Weights of a small image VAE: batches of 128.
Rows from block 7 of the encoder of a small image VAE, named by matrix and row number. Rows with one number belong to one channel. Each number is 500 + 40 x the weight over its row's rms, rounded and kept within 0 to 999. All counts start at 0. Numbers have three digits each.
After each channel's rows are labels from the 100 images, of 14976, where the channel reaches its highest value: "strongest on" is what is common among them. Only what is clearly more common there than usual is listed. The data: simulated grey scan slices of phantoms with and without marks.
# convs0: expand pointwise conv (encoder.blocks.7.convs.0.weight, 576x96x1x1), inputs 48-95
# convs2: project pointwise conv (encoder.blocks.7.convs.2.weight, 96x576x1x1, transposed), outputs 48-95

convs0.400:519484486489437570517519469481492545434529510501517507511479437516483493517508448464439490474474433498459498562473514489445463442451540508479523
convs2.400:498487423472511436470506536503506584491536491514649499476487554523481443454505475419502437454496459497511504540501499486464478482457498508493419
strongest on: streaks

convs0.242:512492485473530482482464489510480452664460516518389475478518496523499512525520531510501457429506467464508465416479482493493500484496489492501560
convs2.242:515514498503491492535483502475496498512499483488441513512498502443515557515480553618485565521480527483492485454497528512536504482481480517497441
strongest on: low contrast; limb

convs0.342:519513512494562523495483489522489501545515499516571491494522526491493432512505535496533566560487518504495474466516465486504501547561564490493465
convs2.342:464458456481483455443465507505472549577543484500488514535483473503486540550526478485477608490449489480507538570492452520488485506474481529509499
strongest on: head

convs0.175:517498446491525560431510506476487502620614502514446495489490540469475506523521509512484421479497465441472547431497513490413481472478466474492548
convs2.175:522527524536470532520527501514522440473499493508439497488509574453490564492492488517491434494517527515487430465525535518468513435451498474491509
strongest on: limb

convs0.356:445519519550443568526489524506535491495484479459579521539459445462515612444485573517529544523469503481529488490505477524471521493442370527545500
convs2.356:510559515535522494468577504516523585484503568468492529463538468517521464480464478441520453503554528490530514481487533455391530491606491450480463
strongest on: head

convs0.237:521517485502519526533504492544483492487462469512551509501504569450503501505498534493410478420501449561493443539452464482518502542441439500502434
convs2.237:529555501519521484491549510550541519506519548504570505473499439466514521481417500447490513468515492533524483524486533425513507480484496448482430
strongest on: head

convs0.94:484503565523494493577497502520522483381423493504581514513480522543514507496478518491492533430491559490529483563507494497615536529549542519507427
convs2.94:530512456497512456537543482526534480546490495464569541467506524370526530466477500489519562458496496492526395526497488476554519452468473475524424
strongest on: limb

convs0.186:539491453465433485464496473503498471488479515541623472497529505521487518519522507521464436510520487464474554461461488495380506491493490483459464
convs2.186:481453554501460607514503497498488414524525493489524479498499442416475616569528488500531434526493527476498533492528493548499484504550503472498546
strongest on: noisy

convs0.112:538459527497444472533549466460477529397473520528571472483545528502489497544554338466519511519524486548471501513472539491481468500530490436465438
convs2.112:504504549500499604493515496505517502479500510487489512492499403437503529512514533481504565534511536472504563393505522501587499583500493507508479
strongest on: low contrast; head

convs0.137:520503462458556531444465492506481462631514513506484495479525440503497472529520511486513432434522483447478452440488493494487495497476519492475559
convs2.137:509520484453489531500497516503499503459523506511381494495507396441494515520520635586480536553501504514516459432515488497541491479489524487498461
strongest on: limb; low contrast

convs0.73:489519430520539518471466534540504409507564495516521515530487526497525565503500529527484480491491507500523518449495454514499537517440495498511516
convs2.73:520528547515508612490480491488514484465508475498577496517500407469521413497511544486521635543502500492512564567485507502549509576559497515476579
strongest on: limb

convs0.496:518488501472546421465520499494485499560594504500460498493523611478478445515511514481476442491513425486463522465492505479449486489487477492496523
convs2.496:485508512500492506499482518495450514418514483540518478523480517468496591488522503464485472544452508469501480522486482520421485471536512523507602
strongest on: noisy

convs0.39:529465465437558511459501486475473527624502532519450448448551486498452542503548520476493433470527522424493495510490516488487479526514516486484471
convs2.39:498550530527479574504501511498510612534516522496533516492497426473497514505495424405527507482503564466531583532473530502548507529539484464500452
strongest on: head

convs0.386:478503527533511467512453526511528442557505496473431522504502484438519621478462537536495505472472513449518454491499447549485541572510525545522482
convs2.386:511510470600487490490441408498493547564419531523535512477537524518535515564529487455521443419546475425474502422606497495530515520415495471519407
strongest on: limb

convs0.259:527501521488522501425506472483492493561462508558551503447505537485471531498502490496506436435520476440485529347478526482419472505475505486504551
convs2.259:496555493577503506507513489550494510477493536487479519455531495429501453573485566453480434478513487476497432522476547490453494441411526438505481
strongest on: noisy

convs0.171:523465441473416490443542471456512498502497510526577459487523496538482469517535489477558479547506512493450549562450504472408452437470517459512489
convs2.171:501494528513507468541564522488503541510506552486481522505533493544514428457471500429514472451559524525557448530481538471446499480498562479480503
strongest on: streaks; limb

convs0.472:533479519513438490543516497478498560407451541530505475478503452513481500516523439484507542562519513559507446586507513481537497514524535484494401
convs2.472:527495520502474471516540501528530581567479534477535492460489536564505482449480439399511418450530426477484514563463506477456517515479499476493475
strongest on: noisy; streaks

convs0.28:520441528535435541418591497472504593505491557479381461478517382542468582528539504463499494523534516494518506440484501466536478515465514476511449
convs2.28:509529552574481521523541495555490541628470546501471504517492517510509532494482476451446534468509535481441525493542534478512515478448514468483517
strongest on: noisy; streaks

convs0.35:513501451475550529441503493523474456559496479500442522502476503483521524532514548521457474465482472466478614400487481506523515518503407494508525
convs2.35:466445525437489476526453520453427481452498436532492476600439522500470543559559493502517462524443506502473477502540451527457450464555503572554555
strongest on: chest

convs0.307:547486442475521456497501496516488470632548520502484490500539472503496478510496544500495470527516515499488496349482495488459495529455516476470517
convs2.307:476498549489478519463492523492501488492551501509455507519504392476490526517514503506540512584465467459484499543483496492546490553506497492507487
strongest on: streaks

convs0.467:476530523539532477468469553540544456547499456485450526554468477512536455480450559581476465507446522507566530413524428550461560516543513520569521
convs2.467:529556531517517531492517485576572543562523551475490547423527496558538488466438526453517449494547593490532537518443555471429537516570510440466492
strongest on: limb; bright spot

convs0.129:438503469533518576542486566512518517444518449474506552563448464491525512443459510511477481461461593499552480516545461524568545550502530538509429
convs2.129:521530447523449416566503447540529490547420522447474512459517522420517477471521499525483528553518508469507425496540543486478552449442449458479475
strongest on: limb

convs0.354:486469514500443540523543477449475556508566519500489502516509445470479500517517411486476456485495435498449500529500544484363477453458472485496497
convs2.354:494492471493500443511481485483486623581489497513563483495489504498489458491504413386482478500496495524514440564539503527540505441472499503490463
strongest on: streaks

convs0.127:531439443497434526532560495482496538467492520543448476502508516534490477514525506501534481534503485547522530418480492486508485487523402458461479
convs2.127:492484483494546541461480509481480434479508466503526487514499402478485591542534616574453490546490477493463561419518501520503494517481545521517510
strongest on: noisy

convs0.450:511476543473581526511493495474481519534468522511281470479510478516471425521521500487549562467494480459483481462495503493568504504498468466510565
convs2.450:508517472499501459476502519489501505393503507514662503500485507497512534487485518478488546495508413507497546509489500506507514493431483494504532
strongest on: noisy; limb

convs0.376:520476481455514501479517480483471519581589520490422489477559518469455480552507507468499493524518455512458503534452512479498493450429484500463613
convs2.376:492473434517479455461435471512454412441526449495535469476570505492497538517520570497527515459502489447475532451556515547501541508414526544529583
strongest on: belly

convs0.249:519413469521440514512584500464501569441495507541488450507513541532492477535527506521532493526492486538511526436466517490461485480533421443488497
convs2.249:498483487505528527473461502487472415449508482501499509531493471459491567527533599586431478506480471516475518465534490535447494491449515522500497
strongest on: streaks; head

convs0.269:519490478482527544455517491488501493467511507523560508506496424627496533506517482499460523596497522469525586457508495502589500491567497492503447
convs2.269:486499543482488598493509502507499523429496505510461491500503411483508543495494562480487467481510540462523587361488500477518516544519482489492499
strongest on: low contrast; belly

convs0.125:519491459477561494496462486510491469613457505502417484490508480530499485508510519501504403438509474451484460431481490496513489478498512496494562
convs2.125:507505529520485574503501490481509441453516505504417499499483472472504522501499608617533444510508524460503531411503516496574503567494484494491446
strongest on: low contrast

convs0.287:499524547506522428502485519517504445540545469452457525522491596456519487495485596531467463469480480449510547446520467524447521491508461515499538
convs2.287:480490460460507432510528544489499556586496475509503475504480590574486480498493439463475481468480487529496476542458474505472482497529487520524491
strongest on: limb

convs0.267:501493487465514456438524422459466524552581536518565498479534486465460501527532505471479535523521430489435576482456558485497464492479459497445560
convs2.267:502532453505469483467507482520536517545524512482659503484498458454491490499472520414474500405520439503522513517488539509539509513381506517500409
strongest on: limb

convs0.144:520498572449512387482447477500474457531479511514465491503519598485502431502521553519502463489528481503495512433482468512473494465554479472489556
convs2.144:526535472554454477536537473514521545526452543402441509475525581475513505473486444489565440478504559460509467511498513452507511514458484496478485
strongest on: head

convs0.88:553468487475514515477527484501481474478552536496422494479469532520465463527535510487487429526508519497443583466455524450530448453499485506487594
convs2.88:527519532541494458477480473489518496573483521509599519513492554525521456541500472524512567491527525483515502566522536493508506492575505455474518
strongest on: streaks

convs0.416:524431463484506474515577438445455537390538569555543447463583558483433522540536513457507526499545480541463479544448553486454453532499463489453476
convs2.416:478491441482526453500510500502509512485515500526551480485491470398506538500491514485453453470508369498500452491471491510539494456386517487510446
strongest on: streaks

convs0.322:508510612484458364446505507475496488508428519501493501495500458586508455496493520527485510547499535523525570424494517483492503422502585488498475
convs2.322:467478576491502592509466514489448421422505452535423483530468568579491502513501501565540415508476495499485505443477485495463495506513524514516568
strongest on: chest

convs0.243:525469493481482439422503431477459516530529535527501490479500495467445498542529509465477437490497381513441543451449506485521471452489440468446600
convs2.243:493502454464515472519534506497506495514549460526580485507500469438492510482500503421444525458503445506505473507424508514575462497401517527495452
strongest on: limb

convs0.471:544475465481562503455510517484465535590616518526536516507508472493514545512529470516443527546511455503470552455502514487527485529550489482491480
convs2.471:495487475422454473500510611503491520562518490526543499512479577510503479517533507483487518456487509513511506506406481522517495602490481540487532
strongest on: streaks

convs0.362:512490547465490407546455490514495465593458508497387510486529490464511593505531529492419483458503474577492466505474503528474508514489431482524536
convs2.362:497446457480494475510485500445548486577541498511457472462449580511444516461528489480531475499548547519491487586546461490468485548586501501521449
strongest on: chest

convs0.236:516483506484513435487512491500495473573570513475427494509523561470490488521509545496440485533508474517486528429494491500404504527419468488505525
convs2.236:533555509545507460510519475520553513399476541457473513444500524483523529462466499492507471560524499531514465508484534483433523478527529474472586
strongest on: head

convs0.464:516503495485486425429454495512509441602477503499546509487503547501522490542509543513551477497500469432526529356499480491480515475505536480511544
convs2.464:493464515478452506524496514507471574508546491515450493496445470431474534520505554488488553589485408520513481470492527502569512608497496496520531
strongest on: belly

convs0.132:489469515509503450481518486487515481522476491502548507502498447509463425509498560514568508467485498520473508498454479492472503495392468496502509
convs2.132:488494486543498520492507500487491460458497513501560467510488513511490474477487552478520542529499518490542524538597478484532498586474512501491545
strongest on: noisy

convs0.15:492468484507522532448573512438477583505551494517521549514534483451490459490542404499465512532486462504474532495502579515493485489443456494511495
convs2.15:498499469506492441504505491500504601590490507505551498497499583547504426497503408411509528445504484497505477548500499498564501505467509497498448
strongest on: streaks; chest

convs0.294:510489442522478561529486489491490478500510510494510504506524502470496549518505510506588562463489473431467491504483502493426500504470429485511512
convs2.294:501478463507503482456504534486498513542536500540541468461489463486475499472466492437473595463527503522507490535477472487531489508548475490526492
strongest on: head

convs0.388:515516482470553484488472484512478440624483518511432501483503520529499521504509533506472412431514462452487464429468489495482494485505512487485562
convs2.388:507497559511511568495492506497497421552504515491369516506523465498511456482498537647454501511492497482496467448521491509517525452497493493500455
strongest on: low contrast; limb

convs0.98:465541497548506514502449507566537421559473447482482532529443550476557472491469541515588531472458499421503512494527449551472534471537429554567559
convs2.98:449447505446504484541458498475453532527518430550498433522448515486467501477531414433462522514493479500491467569512455531499443471558512560543508
strongest on: head

convs0.166:519490455488419559462512478486483499474459514499482488495495474542496487505499501478589484473490502439486513489490503497440485405499470520521557
convs2.166:511504540492549540547511527469459554542515499474498506478479434479481471481519541482453502429519542492543419471481484483477501431596493484514424
strongest on: streaks

convs0.493:501481456514559555514531498483484533411543505510609492479500513487481423476519437473467537574513505605497485574493522526523488571512523503489456
convs2.493:489529524501537493491479516478474485394479466515438520499485516458498594471532493527480407550504496481528482437483497485531482467506491507501553
strongest on: belly

convs0.240:515448420448585523521518498476493529507540524539487469509536649453472522485504483493491490465540446571462484469477504524501483550525490502496520
convs2.240:501578473527483511477575461508557538501524552414575531472542500469504509467454567417514480493517528498532523477440554483484519501471453472493489
strongest on: streaks

convs0.456:494519478503453495527456486538515489547449503489496486494499444507509548493484517497548491507493508520518420594502485506577519495485523516497471
convs2.456:495498510498503485490503497503484481434497515516456483494511490506506555496489505516490457590503522525511448558493489501457497470517500497509673
strongest on: low contrast

convs0.296:510485511488539486547526488483480491504509534519488478484517506482499488517512473490502531470520491503483451324486517490463482519420571485486495
convs2.296:511490497528520496481447483452446477431504452553553492514509588565492526515521521465477503564510432486488520540590461491457461541484487502522537
strongest on: noisy; limb

convs0.0:489490492499455487563490492504488514476393489522493514496462513492475550479490500501532445390501487472488480521504492501553500468480426490482518
convs2.0:447476482500513448519523510487488520547495460546470512505488479410485498538532546509460530511473526499486426507512462498527485456487503474516401
strongest on: head

convs0.93:492540545522509492541504526530514492503528443442450549519454486472550487491474496549552552496451514398501556480507456543481500480507462498533561
convs2.93:514492457543490505472445463484455476493454509539546477543482503525494494561523499475456489438508465514482571483598490507552483534434537528541489
strongest on: limb

convs0.346:518493507476573519428500488485497503546564515521487506493534515505493446528517522508530460480495437476491528398511519518460493517423509478483520
convs2.346:491477513523524484493444479480461485376452468509452510545472507509486530581540500498498485548472484477463511497568471502436508463490512500529586
strongest on: noisy

convs0.213:498496520496479507476507505509517477470492505492440512501521502495512505490486514492452523566511471605543476565508490495488488487383511497511594
convs2.213:502553465521533522520535514500489476573513529496565490483478517490511453500480528443449584455493469474474548510462481509565506572452498497474389
strongest on: head

convs0.348:523478494485559543552493495481485496487406509510420475482510395507492529520511496473515452409503500485503498410497495513585497486412497482481529
convs2.348:466517478508485479486472492515524514415486509513457506498507491466503424540488533481473494515495450498508488580478509486461528529556491511493539
strongest on: noisy; chest

convs0.38:476511546519498444561461504533511449486531450458488512529477597495514493451479460536508454475485532442526471509499500503534518521574522495536489
convs2.38:448465488437481486481504533488451510485524459571464450539449550570473497533517502489479471490472456525494535471471453513524448530458529547538498
strongest on: head

convs0.428:534474509502446557514589500455487534415452511548524492511516434521494512513520397479523513531527473552496501540489540484492476503501491456488425
convs2.428:510479539494506586487477498507510444479516501496494497500492405428509551534500549494490549537487536493499578421506515494575505586511490495504485
strongest on: low contrast; head

convs0.474:469489574510493513456536511472475544534585490484515523508511458463466449527549437510528495529510455476447532496494544480469477475445474508488516
convs2.474:496487440455506441501509505485492548565506468517492499518509512513492463467523463442507473518494484534501453578494490512507498490452523536498506
strongest on: streaks

convs0.488:515476462496489549538469495502488491586522524520414501491480482468505530519505461506528443449508489517502477562471527514555499479494483484471559
convs2.488:504514544508493550478515478491536532484488502498532506488520475509516469484481543487521512541495426512529536410463501507482501552535499507488533
strongest on: noisy

convs0.499:512484511476555568485533500488511519422491510531528482479547461527477517502524525482448575504528551503484468517508520474542500559539492515503367
convs2.499:507529468517488471477494499530484559509488515489645500502515476507515511498451514418461573436503488496476523523551512488568507489396520499517457
strongest on: streaks

convs0.96:496488440493517566479514490514501507515474526500521480490536416520505496493503491497490606587510527571508495559491499484555486522482553485488429
convs2.96:472451506473475476519525507488473536599501456526567474515483521530480492490508491401473539498483427482492471573508485500452484511503519526531495
strongest on: chest; noisy

convs0.134:523487495468480568578538447471497499443544511513433472474509416501488461538527456465484445443506462527457454603454534504460463466507512511470516
convs2.134:502488527535514558511558517516526564534517552514357509508516515472509538451498480445518572594527506481537523458498543476563475609511481490477513
strongest on: low contrast; head

convs0.192:493540553537453461450452509529513467523469480509675493490479539514521509490475525531543507539509533509530526498497473513459499522573490510518416
convs2.192:457421542393506504512466591461419481493537412584504477541460479525448513456549485492472486501433479538474495484420439545526450498494530539517474
strongest on: limb

convs0.258:500522534510511514511486478509545450502508469490422505489507480521508406504532532530551536483491521388547532452564452485555531485524516518506549
convs2.258:535532464542487446543553478570530518502514565482537535451482529425544518424440470479515528517569515495493467541463569432516553468479494413435486
strongest on: belly

convs0.81:507502427493508580490469516506516491557611463480536486515475506520486510453491562516526467441487516397490527417510486489408505471525496530524544
convs2.81:526561484531452472536504526489527476541488541485523525442530577551517551379457481496512462508537495508544511542435532523496517524517519444478487
strongest on: head

convs0.575:500499479496579513488496515509498488513452504510512476494516505506497603494517508512441528460484521519505510459477511528635522594438500494512461
convs2.575:509451477593500505494448589504454504567466494563547479558469466497482493466538484503520516496513488469460526484479506545591482534424505492478439
strongest on: chest

convs0.421:552469503447496532500512469471478526398573504502469490529481513530524450513517505473421402449506487482486547521508504510496484450541538468436604
convs2.421:513436478461510543495461598465455525462501446567574509533465512492493530588530504500465379472477490514471464500474477538479475406554481531518440
strongest on: streaks

convs0.324:505490482486451509454499509492495504535439517492601503504485415506517480495493508515537443556493512503517484509497513519500514445494520495494565
convs2.324:486541483537468490495501486503511501495516515551498487532534522516516600490500555501487564532460512486502521479477486522484469529518500496488517
strongest on: head

convs0.419:505505496477525561541491471496488504511536509503545498509574419467483498503507483485457555568535512507507456434508505488454495569441488488471501
convs2.419:501462465506515514500470504467456541507497462526552510551492477511497519547540555455490529570484419473472506529539516504508492538519500519488498
strongest on: noisy; head

convs0.398:496490397496480598472533512486496528431577506507536509499492429555513513509504486499478540570479494495495557515491508486486474481497526499505467
convs2.398:496483557498481568508495496497520477428479507529414511489486388409490559487490586507488464576500507510487531428481504489556493545476503489506557
strongest on: low contrast; belly

convs0.204:526518492467507494469503493505476496670491515493408468490523472513478504513511566503479425499511451549479505540476510494479484471429431495465525
convs2.204:506461483527544435482463525457450490487512446553523471551467447466488546526581471493474460588473487529481469479504461530461469453494515546533597
strongest on: noisy

convs0.26:512509612510433483570486485507496510460458494515506501500490462555467489517514486499511450519503499430527495493514495466551513475563505493481591
convs2.26:513515460534523455467489511510524533475527518481530523525523485487519493470480481448517482487478538530539467602458494506467498446516457479499473
strongest on: head

convs0.502:486507490497597475432498506485508478530523518521558484464516520501497504472515470505479606586521515523519508521496524499638509598562472523525458
convs2.502:513494505539421450528482542436522520575505449547581499546464531502520518559538515506522569501468500486500497524480507527522502538512491538536461
strongest on: chest

convs0.141:516504489487550473433464497502510465661514508505422498503492496484503500545501534509568424438507472504520469405496467518452502495476515472501573
convs2.141:472518438534461567484486496491512591393526502510490502502496446410510500478483520463521555534506485495499565499511481478601502618460483508489535
strongest on: low contrast

convs0.369:521490486480461525524487471506480482506520490524457477492512441506506579528524529499431402453485450455487483465492478494371489491490509504503482
convs2.369:515491468519600468474484387509473483499444548457507498507485488496497543505488495463460422471502523514486474552628522503434498412539523495488496
strongest on: streaks; head

convs0.197:518484497466520519468533467474467526512559508502444504487512523499478508520536494485417447426536449464452553465478531476432476468426481496500556
convs2.197:528567444535541510461497435531538487459486503439596528447524554555514486478468520513484473415531492501526544488571547497508496528488507466476414
strongest on: streaks

convs0.315:494528558518479489488508511486526488449428490472539522514462455536533459475491518497582560567499616402530567433544499499544509453562503519524503
convs2.315:509535546527508602462547493524522454596532515489493509491519509619518446514495494519486433384510540502533610539481506475517517550555514515495469
strongest on: head

convs0.244:541482494474515511534494475488514472501440533525574487486519454515507462530539510493477550532515495535488452480473505501485505477501518459480511
convs2.244:464439499479520504493440522445427472490476431556484445550489470475452587531544488505495474500455509500441491520509430561488441476526502560560515
strongest on: head; noisy

convs0.317:442549540528410478547477530551577457561460470444486529528462509484535500447475553524517536501459527450530520461538424514519499480534421501555510
convs2.317:524578557547494556524545442544575488503470561420467538456567478505560468500449516505536474470536541472534497468526573460466538499568469451469489
strongest on: limb

convs0.443:535478450476560508507566518451498524488597545497438489525489596504502445509510467504442471469510507421484507440476527511457462535482576437496491
convs2.443:489441540505494551503483488484477468485448455526462497519512608478499566505524515473460478483482560480510503543460473543459487551446519506524596
strongest on: limb

convs0.437:517471546470520463501525510475455461533466521502481448470523453510519446529529472518453485558525447502502523411484483485488505490537534472467500
convs2.437:506522508490484488530509467487484519474474493498588519492503523506500494481515430483513498511518500502509480589534504488494475439566498509477590
strongest on: head

convs0.222:507516508484435472506497493514517466541515482472402492544493547483506502526494534525494455425495456451465541402484493501422499396492521486481566
convs2.222:504499509405467462507502562511489496442480488469557512521466534509483513510527502474501504551478513522460466530453527506457503416533534501474555
strongest on: chest

convs0.86:540496441497491600497488457491500477443501511538485481477519524493490552520502525501430467409507469529483487466491495517514511542521564483519447
convs2.86:518509469535557491439462573507546490528551522557561504491544521520538511480547429470482601498507543481429542530463504509533548555497505478480526
strongest on: head